Weights of a small sound classifier.
Training: adamw at rate 0.0027, 9800 steps, batches of 384, held-out accuracy 97%.
Data: trained on synthesised sound scenes: up to three everyday sounds over a background, 26041 training examples, 144.5 epochs.
Rows from block 4 of a small sound classifier, named by matrix and row number. Each number is 200 + 20 x the weight over its row's rms, rounded and kept within 0 to 999. All counts start at 0.
After each channel's rows are labels from the 100 clips, of 14848, where the channel reaches its highest value: "responds to" is what is common among them. Only what is clearly more common there than usual is listed. The data: synthesised sound scenes: up to three everyday sounds over a background. In brackets: how many of the 100.
# c30: last pointwise conv (model.blocks.4.c3.0.weight, 320x320x1, standardized in use), inputs 160-319

c30.233,221,229,208,200,209,196,214,208,217,188,181,205,204,205,210,203,231,238,221,200,182,207,191,189,198,179,230,207,170,181,194,171,154,237,190,168,204,204,200,186,218,196,196,212,199,199,154,195,200,182,204,195,170,128,196,203,202,200,184,168,160,226,204,216,175,185,160,186,202,211,200,205,197,209,168,179,214,200,198,178,198,158,187,210,203,209,186,166,214,185,158,195,181,180,191,197,209,210,183,189,128,179,202,170,181,183,179,184,196,183,183,192,174,206,182,189,188,178,196,202,190,201,144,231,202,212,202,201,200,203,211,186,183,193,232,204,209,161,184,224,177,193,216,191,203,192,199,212,220,232,190,218,200,203,227,207,191,209,199,197
responds to: car passing (100); first sound: car passing (96); number of sounds: 1 (73)

c30.222,199,207,200,199,186,173,162,227,196,187,213,212,210,193,236,200,217,208,225,214,209,206,192,184,212,193,228,189,214,208,209,187,202,205,190,221,196,189,202,171,255,196,166,215,196,193,155,176,190,207,205,205,212,202,194,217,195,177,196,205,188,190,192,253,183,182,186,192,202,201,218,190,216,205,213,194,169,198,201,189,172,199,200,160,177,199,216,223,205,232,185,186,203,164,158,215,193,216,207,172,198,224,197,203,199,205,198,217,202,214,194,183,244,197,203,192,225,175,194,205,212,197,219,260,175,202,199,214,217,151,201,196,207,181,218,197,210,198,204,167,232,199,203,193,205,204,177,202,196,198,215,220,212,195,217,225,200,211,195,200
responds to: number of sounds: 1 (76); laser zap (33); first sound: laser zap (31)

c30.33,218,206,190,199,197,172,202,217,221,222,195,205,212,242,209,207,209,193,213,243,189,201,202,207,204,242,200,177,201,190,198,156,200,221,206,178,199,205,218,209,246,211,201,186,178,193,223,171,213,184,216,178,225,204,209,215,201,237,186,204,190,200,203,204,200,217,181,218,201,219,183,194,207,205,222,196,189,152,180,179,201,193,223,199,200,202,178,169,197,216,171,188,205,222,174,184,212,198,171,189,216,179,202,209,194,176,205,205,199,218,195,115,174,200,108,186,156,207,208,230,206,220,192,208,209,189,200,207,204,218,206,183,146,182,181,204,189,199,199,193,198,188,227,200,207,210,196,235,193,212,192,201,201,195,187,201,189,226,188,184
responds to: laser zap (84); first sound: laser zap (52)

c30.45,222,206,177,205,194,206,224,206,134,180,193,171,202,223,192,195,171,200,199,145,203,197,202,205,164,201,214,197,176,202,190,188,179,208,204,226,189,203,178,190,163,219,206,198,154,165,203,151,198,190,205,200,202,188,218,233,197,189,175,203,200,176,202,193,173,192,189,231,185,229,175,196,217,231,199,192,217,201,196,191,206,203,230,184,185,192,202,147,213,211,238,228,200,194,191,204,213,201,213,184,208,168,201,231,219,219,203,229,194,211,223,181,184,193,200,222,205,196,194,211,202,231,209,160,134,194,204,187,172,173,192,211,220,214,186,201,186,177,209,204,200,199,206,205,206,204,237,220,213,217,199,166,183,189,187,199,196,200,190,227
responds to: bird chirping (57); first sound: bird chirping (53); crying baby (35); first sound: crying baby (35)

c30.129,222,222,200,189,179,224,200,212,212,201,212,181,205,190,199,175,207,207,182,182,192,202,189,210,199,181,234,201,193,176,210,168,223,203,179,181,191,168,202,208,201,170,213,170,200,214,216,200,189,175,201,168,201,177,162,193,174,201,184,198,150,217,190,242,182,156,208,166,188,232,218,192,196,182,178,192,196,201,199,195,206,158,200,181,195,229,203,227,200,190,219,193,191,184,163,236,203,179,203,183,204,203,221,197,189,204,212,208,229,220,191,180,176,220,174,227,192,188,197,209,189,224,162,201,199,196,211,195,204,197,209,176,211,203,234,196,224,231,171,197,197,209,244,191,194,199,187,205,226,209,190,167,202,186,158,189,212,170,175,211
responds to: car passing (100); first sound: car passing (100); number of sounds: 1 (79)

c30.267,204,186,186,180,217,196,193,197,183,187,216,209,215,220,266,203,217,211,179,162,201,209,178,168,198,239,189,189,203,196,228,212,230,189,202,210,176,155,207,213,190,218,163,194,201,168,202,198,194,190,190,206,217,223,200,196,173,212,242,211,198,197,209,177,186,191,188,158,204,209,212,208,222,199,200,170,166,192,184,179,209,191,200,203,198,218,188,209,212,213,198,204,194,218,220,221,187,207,203,182,206,191,174,201,168,204,197,187,196,182,230,163,178,206,200,178,212,212,233,216,209,192,219,186,199,189,203,204,200,216,201,203,199,121,192,209,198,160,190,161,216,176,173,204,222,237,197,189,195,189,193,199,183,189,188,200,223,203,226,187
responds to: beeping (78); first sound: beeping (67)

c30.307,228,209,184,199,158,199,221,194,166,193,209,201,203,222,181,185,245,213,181,207,185,205,206,189,154,188,187,197,223,218,218,195,240,203,181,199,200,201,204,204,205,212,204,171,180,185,212,183,179,212,196,222,214,235,234,230,187,218,236,244,190,210,211,194,195,215,191,156,201,217,214,200,207,210,197,203,206,221,220,196,166,192,195,210,216,204,146,173,213,232,178,206,198,204,212,203,210,191,173,223,181,212,191,203,201,212,195,170,200,184,197,253,208,206,207,201,201,194,187,222,211,211,184,203,191,164,201,193,158,207,222,205,217,205,220,237,217,202,218,201,216,186,199,189,195,196,180,194,204,190,166,174,166,190,185,185,194,181,170,171
responds to: bird chirping (99); first sound: bird chirping (59)

c30.154,200,215,198,211,173,213,178,219,256,219,196,186,171,167,196,216,220,155,227,256,224,209,227,190,185,196,191,207,215,200,179,184,228,214,206,189,233,179,209,201,226,198,192,193,178,196,196,193,211,175,207,200,228,226,208,201,254,205,199,174,213,207,197,209,178,246,225,198,205,165,190,217,202,179,243,200,188,188,181,169,204,187,195,203,208,190,194,198,187,211,187,187,192,191,221,223,203,181,181,201,196,170,159,174,155,222,178,184,199,147,202,189,210,197,200,143,189,201,244,184,202,194,199,221,182,175,180,141,192,198,214,200,185,167,224,154,190,182,196,219,215,204,200,198,195,198,187,212,163,198,189,187,219,185,200,202,159,197,195,151
responds to: frog croaking (76); first sound: frog croaking (59)

c30.135,198,202,194,190,200,222,186,202,203,189,170,203,163,189,202,226,194,156,210,201,203,193,231,165,213,194,199,195,231,232,233,209,169,196,180,165,162,213,201,197,215,206,189,172,204,206,185,246,207,206,211,213,194,189,191,213,196,194,174,168,194,194,186,194,207,185,225,193,200,165,225,200,204,159,232,265,193,177,192,234,200,254,224,176,197,180,197,155,205,193,211,181,203,213,204,168,239,218,188,231,203,199,204,205,211,189,235,282,211,248,195,220,204,173,205,204,189,200,211,209,195,191,177,226,201,190,181,218,189,209,190,179,222,231,213,202,205,200,213,197,180,195,194,200,217,176,197,202,209,200,205,212,203,196,196,195,175,207,225,223
responds to: number of sounds: 1 (84); whoosh (41); first sound: whoosh (41)

c30.63,223,199,207,205,175,207,173,223,199,199,218,195,171,192,175,197,175,174,210,206,203,219,197,202,209,223,242,206,176,197,172,188,152,189,206,215,187,209,203,204,193,194,238,203,208,211,187,204,200,238,188,207,172,164,199,218,171,185,174,187,174,202,200,208,180,173,196,213,200,206,181,228,203,202,190,215,183,195,188,161,216,201,202,202,217,175,195,155,219,205,186,198,234,187,209,218,205,214,191,176,204,188,230,180,214,204,196,236,204,210,211,189,205,187,203,207,229,201,137,191,198,207,199,242,198,204,177,203,163,188,182,199,207,194,207,197,204,216,167,163,192,222,242,179,203,164,197,238,214,259,261,253,242,210,247,262,165,246,200,201
responds to: church bell (89); first sound: church bell (77)

c30.161,206,184,187,184,187,201,201,224,206,204,181,189,222,196,172,205,169,202,194,195,233,199,196,201,197,160,190,236,192,210,154,211,203,181,234,185,186,220,178,183,188,203,166,218,189,177,174,206,201,179,183,198,194,233,228,184,203,179,241,202,215,182,192,205,186,170,178,201,157,186,180,212,194,218,177,189,237,187,222,222,211,256,209,191,204,181,199,207,202,199,194,200,216,201,203,179,227,200,210,217,216,234,234,225,236,198,208,231,169,223,206,204,177,209,217,201,190,221,202,187,239,207,202,184,209,210,214,214,180,204,163,242,211,170,185,187,162,201,199,188,176,189,174,228,153,205,248,210,200,203,191,199,162,202,213,231,222,256,246,202
responds to: coughing (97); first sound: coughing (94)

c30.189,195,211,188,209,190,196,202,220,184,176,198,172,172,199,169,197,186,167,205,199,201,180,199,199,175,161,200,214,202,221,181,245,199,182,194,201,173,199,199,162,190,207,201,198,242,174,175,243,186,238,194,217,156,229,242,203,176,209,209,220,234,142,190,186,195,211,193,200,195,193,198,204,223,221,191,212,224,186,194,215,183,267,216,187,200,169,169,204,166,221,211,207,199,206,187,167,219,184,195,231,201,221,218,229,239,200,236,213,213,204,198,268,217,171,219,199,168,183,190,201,192,221,186,215,213,174,186,201,191,213,177,226,227,238,220,193,221,182,224,199,211,179,158,192,187,167,199,219,198,178,204,220,218,185,205,228,179,226,210,199
responds to: bird chirping (81); first sound: bird chirping (52)

c30.309,174,178,207,207,207,198,184,166,205,207,216,206,178,185,194,239,209,202,202,247,199,194,191,203,187,211,194,173,180,199,217,231,163,200,199,211,195,204,213,198,193,209,200,181,231,198,201,239,188,188,180,203,185,189,188,179,194,203,180,193,203,195,191,203,225,232,186,197,198,150,196,190,195,209,235,163,179,214,174,178,239,201,195,215,215,216,190,200,202,190,195,207,225,173,214,193,214,179,201,204,241,189,214,210,187,212,224,206,191,209,225,193,218,201,199,180,228,241,234,202,155,196,213,184,228,199,208,212,214,198,201,200,200,173,147,182,209,194,191,191,202,212,202,202,163,242,200,197,183,181,212,216,222,204,250,226,195,208,203,175
responds to: laser zap (85); first sound: laser zap (79); number of sounds: 1 (72)

c30.152,209,225,207,202,158,211,166,221,163,203,230,216,201,177,193,177,214,225,192,211,187,213,199,214,208,224,211,205,214,217,203,191,227,193,221,201,199,215,197,191,188,208,206,221,198,171,196,205,210,253,189,234,191,204,199,214,199,189,196,224,213,181,216,219,190,196,189,145,177,215,207,165,215,208,168,199,186,215,200,190,206,222,201,182,194,201,207,222,200,228,186,188,218,189,232,218,175,215,225,210,193,206,173,212,203,260,202,180,201,217,199,246,210,212,264,186,202,194,199,191,200,218,204,206,182,192,208,200,169,205,198,205,199,166,207,190,224,171,175,200,203,212,235,216,214,203,203,202,160,202,224,211,206,226,192,244,225,228,236,199
responds to: number of sounds: 1 (77); glass breaking (69); first sound: glass breaking (66)

c30.232,205,199,197,184,206,216,224,205,219,164,166,176,182,176,203,255,187,199,190,174,224,209,175,208,175,192,212,196,192,177,175,202,209,197,186,190,207,206,206,197,170,174,203,186,200,188,193,196,224,191,209,164,202,190,200,154,201,154,206,170,207,200,180,183,185,212,192,186,200,180,215,228,237,226,200,159,233,235,206,202,192,216,200,178,213,193,152,164,218,144,227,202,230,224,247,202,236,221,178,245,224,205,212,197,188,180,221,213,195,195,201,222,226,222,213,209,182,207,200,136,185,222,158,164,197,200,204,197,207,183,188,209,204,196,200,175,198,192,197,197,204,216,198,239,188,187,228,236,229,238,171,203,201,206,219,231,225,226,230,187
responds to: number of sounds: 1 (73); coughing (54); first sound: coughing (54); barking (27)

c30.44,211,228,178,194,200,216,215,192,187,197,190,191,219,157,199,175,234,203,199,229,190,232,210,191,234,222,162,197,233,206,197,167,187,212,219,186,210,213,196,198,192,218,176,226,212,195,204,212,218,202,205,195,205,176,177,202,211,223,186,181,199,211,207,204,188,214,188,170,213,168,202,188,173,189,197,195,206,194,208,210,206,129,140,226,197,200,144,157,194,201,175,206,208,214,226,206,210,159,163,200,163,195,142,200,141,194,187,201,188,175,181,167,189,205,172,156,211,188,156,200,222,166,185,180,170,210,205,191,185,201,199,207,167,177,171,193,203,202,198,160,194,198,216,224,206,209,200,176,227,209,188,237,186,187,208,223,190,210,189,181
responds to: beeping (55); first sound: beeping (40); glass breaking (31)

c30.192,211,136,176,213,178,214,170,193,185,215,199,202,199,229,176,197,205,232,193,199,209,208,167,200,175,194,183,206,171,201,206,187,214,181,204,164,193,200,188,193,193,184,223,220,181,198,175,206,236,186,177,195,162,200,211,195,229,192,199,186,232,200,212,187,189,207,199,177,191,200,190,208,192,207,204,182,194,225,195,161,233,210,218,208,204,219,201,216,223,189,163,173,239,189,198,188,218,257,202,207,204,199,245,195,229,213,198,197,191,222,213,208,200,211,217,199,198,227,185,178,189,167,193,205,163,225,186,199,200,195,210,209,200,209,163,246,198,219,186,223,186,195,165,177,213,200,203,241,187,196,189,183,198,223,179,191,251,200,207,187
responds to: thunder (97); first sound: thunder (97)

c30.7,204,206,227,197,205,187,202,211,189,188,209,217,197,217,170,171,208,192,205,206,199,180,201,226,198,203,201,215,196,213,210,192,176,202,227,233,216,205,203,189,179,258,213,212,196,185,171,145,235,214,185,260,204,205,221,237,204,199,203,223,194,199,183,207,204,228,199,210,200,214,195,202,200,205,202,223,202,209,216,168,208,180,198,169,195,202,214,204,201,201,211,242,188,203,229,206,207,217,225,202,215,201,194,213,221,207,196,173,199,217,168,255,197,152,214,203,216,193,133,204,185,203,208,182,190,188,158,205,163,205,184,218,211,200,234,203,223,200,201,183,208,229,238,185,253,202,218,220,191,226,247,217,234,223,219,213,186,200,202,225
responds to: church bell (35); first sound: church bell (34); water drop (30)

c30.108,221,268,199,156,203,190,213,243,220,200,207,198,208,210,196,198,208,194,228,240,208,192,198,181,220,242,211,194,189,182,200,177,210,176,201,197,208,190,228,200,222,246,192,173,171,187,195,159,179,217,189,194,241,229,246,228,196,221,216,207,192,204,194,254,197,230,232,183,213,204,217,210,185,199,214,174,204,165,217,200,200,173,173,206,172,195,199,200,200,176,197,199,175,184,191,207,193,194,215,197,203,191,193,212,167,180,188,200,143,207,202,157,136,156,147,203,222,230,219,249,215,234,197,218,240,200,216,219,221,236,163,182,170,191,217,223,193,191,209,213,217,212,227,227,208,160,211,206,182,213,239,236,253,189,208,244,166,236,192,187
responds to: beeping (61); first sound: beeping (48); snoring (28); first sound: snoring (26)

c30.270,242,231,187,170,229,203,204,192,173,136,195,218,205,213,222,192,196,233,203,179,223,213,200,203,229,202,122,210,190,208,212,202,212,200,206,162,174,197,207,203,188,200,205,212,212,198,205,204,209,207,209,171,217,196,203,198,194,199,202,197,222,200,209,151,187,160,194,191,239,199,215,202,182,216,139,193,201,170,208,201,200,189,203,205,176,204,174,209,233,201,201,200,187,214,143,193,195,221,183,189,167,226,195,199,193,198,203,197,198,202,193,158,212,215,200,190,186,192,202,234,238,189,192,195,234,245,237,226,220,228,194,202,178,178,157,233,179,199,197,201,225,195,185,230,210,200,233,189,200,182,192,234,202,208,214,236,228,266,255,197
responds to: beeping (69); first sound: beeping (61)

c30.187,237,204,186,201,196,220,201,215,181,220,203,196,198,233,200,194,167,230,204,172,230,213,191,201,204,191,181,217,170,230,201,201,199,160,241,198,225,210,194,183,202,164,210,247,172,146,174,189,217,182,172,182,182,217,225,206,207,159,215,199,208,208,212,177,183,187,179,176,190,199,185,225,182,235,178,168,220,191,221,190,221,230,191,215,152,200,190,204,238,224,183,198,215,200,214,220,221,253,221,209,195,210,229,210,240,215,197,209,162,207,206,213,187,211,257,185,177,220,209,203,207,188,220,161,203,209,213,207,155,213,173,220,223,190,178,222,182,206,208,235,197,194,190,241,200,211,251,238,175,215,197,193,173,204,200,209,216,248,238,194
responds to: thunder (93); first sound: thunder (92)

c30.123,194,185,204,179,197,191,192,189,192,192,249,200,205,193,198,205,203,227,217,231,201,229,203,202,229,228,236,200,189,160,178,190,211,210,186,220,199,220,216,184,201,218,213,215,223,188,214,201,214,279,154,182,212,194,176,184,163,192,175,186,192,196,206,226,190,173,189,211,205,211,220,200,197,185,184,176,199,238,204,181,183,196,162,181,200,156,229,223,204,176,173,193,198,183,207,209,205,219,222,201,199,208,206,183,198,191,194,201,211,183,186,214,196,200,210,207,209,203,199,193,192,194,178,241,200,205,188,207,217,191,204,197,192,201,191,200,179,150,181,217,221,221,230,202,202,164,210,220,180,208,271,299,256,212,249,278,194,252,208,192
responds to: church bell (69); first sound: church bell (57); mooing (28)

c30.117,183,222,206,180,187,202,193,159,200,205,220,192,216,208,200,201,233,227,208,200,198,177,220,186,235,210,165,203,184,207,203,220,226,199,193,189,227,186,218,231,212,198,165,225,199,196,242,199,234,224,186,205,212,223,210,198,204,206,213,220,209,229,207,160,237,210,224,191,210,192,225,193,158,204,208,234,202,201,216,229,201,212,186,205,186,187,205,226,189,188,193,205,194,202,220,184,209,222,200,232,175,222,210,200,198,223,167,185,153,197,221,198,200,158,214,199,188,228,210,228,222,212,191,202,231,185,166,197,188,234,200,201,191,214,199,231,189,192,228,213,199,198,184,239,189,185,210,228,179,196,157,175,162,231,175,186,220,197,206,200
responds to: beeping (70); number of sounds: 1 (70); first sound: beeping (64)

c30.255,218,220,124,202,187,200,198,209,232,176,145,222,220,212,211,184,200,185,191,200,199,205,195,176,196,142,194,204,215,209,197,165,171,186,184,197,185,196,188,234,248,188,206,197,157,210,199,165,189,182,209,189,173,138,195,181,171,188,163,191,184,170,207,231,181,162,164,201,178,201,187,192,185,192,185,212,188,177,187,190,192,219,206,195,144,223,219,199,209,200,214,217,198,201,188,223,222,208,208,191,227,163,237,209,225,204,208,210,188,219,209,169,186,226,203,214,184,177,197,203,187,242,205,232,163,185,203,201,188,166,197,200,215,211,216,197,226,217,238,224,206,202,202,208,195,231,179,222,215,214,200,179,184,207,181,195,213,198,205,242
responds to: car passing (99); first sound: car passing (95); number of sounds: 1 (73)

c30.139,193,182,181,195,181,201,190,150,259,202,185,182,234,194,208,207,202,205,213,196,206,199,232,173,202,198,166,186,225,207,183,201,207,186,174,185,211,233,195,215,210,171,182,177,183,194,218,192,204,199,186,181,225,201,213,185,232,209,201,170,197,197,195,168,235,255,186,206,210,189,215,251,199,215,236,204,207,225,204,219,180,195,187,219,171,184,206,201,197,194,204,185,202,212,242,194,241,238,209,214,206,197,207,175,192,206,202,204,166,172,217,217,217,203,207,198,187,187,233,202,206,198,173,198,197,181,201,162,240,188,198,185,179,203,162,222,140,197,199,261,215,229,204,200,176,174,182,198,208,202,184,201,209,209,201,206,218,191,199,194
responds to: frog croaking (37); creak (37); first sound: creak (36); first sound: frog croaking (33)

c30.247,172,202,182,158,206,162,179,185,235,222,222,204,218,195,201,212,196,197,200,212,201,200,194,168,201,214,188,182,179,197,207,221,248,192,220,194,195,188,241,259,204,212,167,197,194,228,262,191,192,203,198,200,222,231,219,190,200,213,209,209,204,193,175,202,205,218,233,206,204,188,198,213,215,217,213,201,204,223,178,208,217,202,225,212,220,200,222,231,188,198,199,190,197,214,203,188,193,203,194,186,216,197,221,219,209,196,214,204,174,233,202,164,162,209,176,206,197,236,212,173,210,234,180,196,219,171,204,205,231,217,174,185,191,218,187,194,163,219,212,209,200,187,186,199,185,147,204,197,201,184,166,191,163,202,163,175,211,200,180,198
responds to: drum roll (44); first sound: drum roll (44); frog croaking (27)

c30.148,220,194,187,201,222,204,202,215,194,198,195,195,232,230,242,230,180,239,195,180,205,196,177,174,181,204,199,182,184,209,179,220,180,189,241,195,221,239,203,187,186,191,198,260,181,134,217,198,200,193,181,138,208,204,218,187,228,204,207,187,209,218,208,177,197,200,173,209,196,201,156,204,198,235,163,193,233,212,196,213,205,237,233,207,178,204,171,159,230,193,173,190,211,229,184,163,216,251,198,194,187,179,237,227,223,186,207,203,177,205,222,176,170,186,219,202,198,232,206,192,195,212,199,189,200,198,200,215,184,187,189,203,214,217,132,203,144,171,215,236,166,165,163,243,161,203,222,224,161,232,195,195,199,207,204,221,209,229,224,197
responds to: thunder (52); first sound: thunder (48); hammering (40); first sound: hammering (34)

c30.143,192,171,206,214,213,186,196,160,242,199,183,191,200,192,197,199,176,177,206,238,206,227,205,190,199,196,187,196,241,199,187,243,174,199,220,195,218,224,202,184,215,196,178,162,208,176,207,195,203,162,172,158,207,207,201,174,242,211,190,193,215,179,200,192,240,238,175,221,201,171,192,223,175,217,231,202,208,210,201,215,200,188,213,199,194,181,189,202,200,178,201,187,207,203,231,178,199,203,202,200,213,184,181,185,194,179,194,201,215,210,213,201,190,196,180,185,210,201,210,185,193,185,186,191,207,197,201,178,226,192,223,204,163,194,192,183,186,196,187,211,195,209,199,179,193,172,202,169,200,199,200,208,237,198,269,179,194,196,200,218
responds to: laser zap (35); fly buzzing (26); first sound: fly buzzing (26); first sound: laser zap (25)

c30.101,218,208,191,184,220,222,200,217,172,149,217,186,215,189,199,228,207,200,217,199,215,199,215,214,222,248,203,169,182,200,146,171,149,199,208,211,195,200,189,202,191,204,221,186,205,174,191,161,184,216,185,208,230,163,200,251,168,207,199,191,160,180,202,194,162,212,193,208,209,201,204,221,195,195,215,209,211,215,192,200,211,201,211,176,194,204,225,201,201,219,197,203,197,204,159,184,246,213,219,176,207,191,185,188,216,203,220,235,197,188,198,171,183,202,181,244,197,213,197,225,196,212,202,209,204,199,192,230,223,194,193,187,217,213,162,226,182,153,210,147,226,208,221,196,202,203,200,218,199,201,246,217,207,191,202,217,189,204,195,208
responds to: church bell (54); first sound: church bell (51); footsteps (25); first sound: footsteps (25)

c30.276,228,216,168,204,191,196,182,192,237,218,208,174,201,202,216,204,202,183,188,193,168,212,225,142,179,205,198,161,189,221,205,181,229,215,202,198,205,170,218,221,236,194,164,156,165,202,215,145,160,178,186,206,217,222,246,205,188,208,194,212,185,190,205,211,184,183,195,191,189,204,177,219,200,208,207,217,187,198,180,222,195,191,188,205,169,211,229,227,186,172,197,200,195,198,191,207,190,156,223,187,200,185,206,199,177,216,190,203,173,171,203,201,173,221,178,201,199,197,213,207,223,221,159,213,201,181,224,196,201,222,234,185,171,217,217,204,212,215,227,212,197,222,218,214,203,201,171,243,233,204,202,193,194,200,172,197,203,173,155,202
responds to: bird chirping (86); first sound: bird chirping (57)

c30.283,209,198,168,176,201,191,197,202,197,199,258,177,185,167,199,167,183,176,200,199,204,213,202,226,196,209,223,191,197,190,215,190,218,193,190,200,174,187,196,197,218,192,232,234,209,183,200,200,234,223,190,201,175,214,202,195,197,198,174,202,201,186,223,221,180,198,207,183,208,198,200,199,217,200,201,138,169,184,192,179,182,191,194,196,200,204,196,194,185,224,199,194,200,237,205,243,216,226,201,202,226,219,202,201,191,216,217,196,221,184,194,202,212,228,197,187,167,192,206,211,210,184,186,222,201,185,204,211,200,238,247,185,198,165,210,176,195,221,177,187,206,219,227,208,199,201,222,205,195,202,215,236,203,204,199,240,218,235,206,198
responds to: number of sounds: 1 (87); explosion (52); first sound: explosion (51); church bell (39)

c30.157,209,211,192,192,198,214,227,216,205,205,195,177,209,191,209,216,191,206,161,221,207,243,179,203,166,188,214,200,207,190,180,162,245,220,194,198,206,206,200,218,206,190,186,215,186,190,186,195,188,198,206,188,217,186,170,178,219,199,212,201,180,186,202,213,145,208,172,193,189,180,174,206,179,201,202,140,195,183,203,160,196,164,204,198,205,191,162,192,225,206,190,191,203,192,198,207,197,154,178,182,211,182,178,183,195,196,202,202,214,194,158,181,147,212,184,186,215,199,192,192,191,214,201,209,176,192,201,145,191,172,234,182,184,172,207,186,214,204,193,177,197,179,207,181,199,205,205,174,203,221,192,140,157,200,186,156,208,160,204,189
responds to: coughing (100); first sound: coughing (87)

c30.288,148,210,215,212,174,191,185,167,202,220,187,229,207,204,205,200,224,216,181,261,159,192,210,202,223,209,197,199,233,202,150,203,188,210,209,200,207,205,204,190,201,154,189,201,214,190,188,207,196,208,166,195,188,205,175,223,227,209,192,212,200,228,179,205,219,225,193,208,217,213,178,205,196,181,212,218,212,200,177,214,198,243,202,199,166,245,173,144,190,223,163,172,191,212,215,175,216,204,180,205,240,231,211,220,218,159,219,224,209,207,202,210,197,203,211,204,171,218,181,203,214,202,215,220,211,200,189,224,194,214,164,216,234,208,225,158,211,225,198,208,156,199,203,206,193,212,207,225,201,199,212,203,184,202,210,211,178,224,196,204
responds to: laser zap (88); first sound: laser zap (85); number of sounds: 1 (65)

c30.46,188,193,196,198,192,203,221,196,214,190,180,208,209,198,207,203,189,200,198,212,235,191,209,199,193,201,150,210,221,203,172,242,219,168,196,208,191,201,218,225,182,191,203,202,202,182,215,220,191,193,172,222,227,208,196,215,199,202,216,196,201,219,175,210,199,241,198,195,166,199,201,239,215,197,224,199,227,205,200,216,223,213,239,222,226,221,186,188,205,236,204,200,201,216,207,202,214,174,197,197,217,181,207,194,208,222,238,216,206,194,223,190,173,206,198,202,184,227,236,227,197,200,193,199,201,203,202,195,205,209,202,208,203,183,205,200,200,208,242,219,187,171,151,199,174,206,198,160,203,174,175,170,160,201,152,177,210,199,214,179
responds to: drum roll (88); first sound: drum roll (87); number of sounds: 1 (69)

c30.18,175,235,199,191,189,198,214,226,215,187,211,192,178,177,208,198,221,159,204,233,189,227,234,203,257,190,211,198,185,201,200,199,169,241,200,194,220,140,177,190,204,202,195,193,218,221,189,177,200,199,196,225,202,171,174,201,228,237,190,192,157,194,198,220,207,164,201,196,207,194,206,191,201,172,205,238,216,181,211,205,184,183,164,193,237,187,206,180,192,218,188,204,202,202,143,205,195,171,200,185,178,191,168,202,194,216,199,196,199,208,173,164,195,197,177,203,195,189,197,194,186,176,197,202,193,193,172,216,171,199,208,196,195,193,212,159,211,202,201,194,201,191,204,190,202,192,173,197,190,216,227,201,181,204,190,193,172,198,201,214
responds to: coughing (100); first sound: coughing (89)

c30.49,222,188,164,161,175,229,199,228,195,221,214,209,190,229,193,170,171,234,194,193,210,210,183,220,188,169,182,232,171,207,186,164,202,182,208,191,180,200,197,199,210,180,268,230,190,239,209,196,243,188,198,165,154,200,200,166,199,176,172,182,221,204,233,205,184,189,177,166,189,200,169,201,164,218,175,193,181,206,194,154,207,192,201,213,199,199,200,201,224,208,174,199,215,168,152,221,195,264,200,193,213,168,234,199,212,186,200,185,199,197,171,163,163,211,221,196,184,200,188,197,195,187,181,199,179,229,202,191,200,193,199,209,200,209,214,226,217,242,196,246,197,199,201,188,201,209,195,199,204,206,200,195,172,202,186,191,216,202,208,204
responds to: thunder (87); first sound: thunder (87); number of sounds: 1 (84)

c30.299,234,200,204,219,198,192,201,187,173,214,214,179,196,223,177,184,169,180,211,171,209,200,210,207,161,182,202,190,206,228,224,206,210,206,190,218,182,219,208,177,204,189,191,185,203,177,208,232,171,211,212,178,202,222,207,198,192,194,188,236,194,185,205,219,194,173,176,206,189,238,168,186,203,240,183,192,195,202,166,226,191,223,252,204,153,232,167,176,201,246,212,194,194,188,186,191,187,202,204,160,204,188,201,216,227,220,218,221,199,224,227,215,200,216,215,216,193,187,192,234,195,218,257,184,187,188,211,198,189,187,207,193,200,200,178,230,199,185,246,227,183,194,219,188,165,218,217,195,209,212,194,195,174,172,197,188,167,203,187,209
responds to: bird chirping (98); first sound: bird chirping (68)

c30.62,197,257,228,196,223,185,203,205,194,199,194,238,204,221,207,196,199,205,187,267,179,200,189,180,259,254,197,188,211,191,204,208,175,199,245,213,215,201,223,187,193,190,169,199,200,197,179,165,199,202,210,194,215,205,192,193,221,231,193,224,204,238,192,195,241,231,218,190,236,203,178,200,200,203,180,209,196,174,201,200,231,214,191,234,180,234,202,189,167,198,202,225,189,205,199,182,196,193,208,207,214,212,217,245,196,170,201,185,182,185,187,219,192,200,188,208,198,221,184,226,183,207,203,203,213,199,158,228,195,189,160,204,200,202,207,214,199,223,201,160,199,183,189,241,196,207,203,219,195,202,213,213,201,199,209,204,195,204,171,215
responds to: beeping (72); first sound: beeping (59)

c30.174,201,186,205,182,221,231,197,214,200,184,194,204,198,173,203,250,194,181,248,198,210,207,217,199,188,203,200,195,160,182,199,196,195,202,183,206,184,200,203,211,192,227,222,190,189,216,201,205,215,189,226,216,198,201,194,223,171,188,181,183,160,185,200,222,191,216,230,207,203,170,178,204,206,189,222,186,212,213,162,178,192,161,204,193,211,211,211,174,207,200,184,192,204,194,191,177,225,227,209,181,199,180,187,158,199,220,214,236,204,178,216,198,191,180,186,213,209,198,217,184,199,184,193,200,195,223,202,208,203,211,196,196,215,187,182,188,176,204,202,150,204,210,206,166,202,181,157,181,204,212,218,219,203,197,196,207,163,200,174,172
responds to: number of sounds: 1 (64); mooing (52); background: none (52); first sound: mooing (50)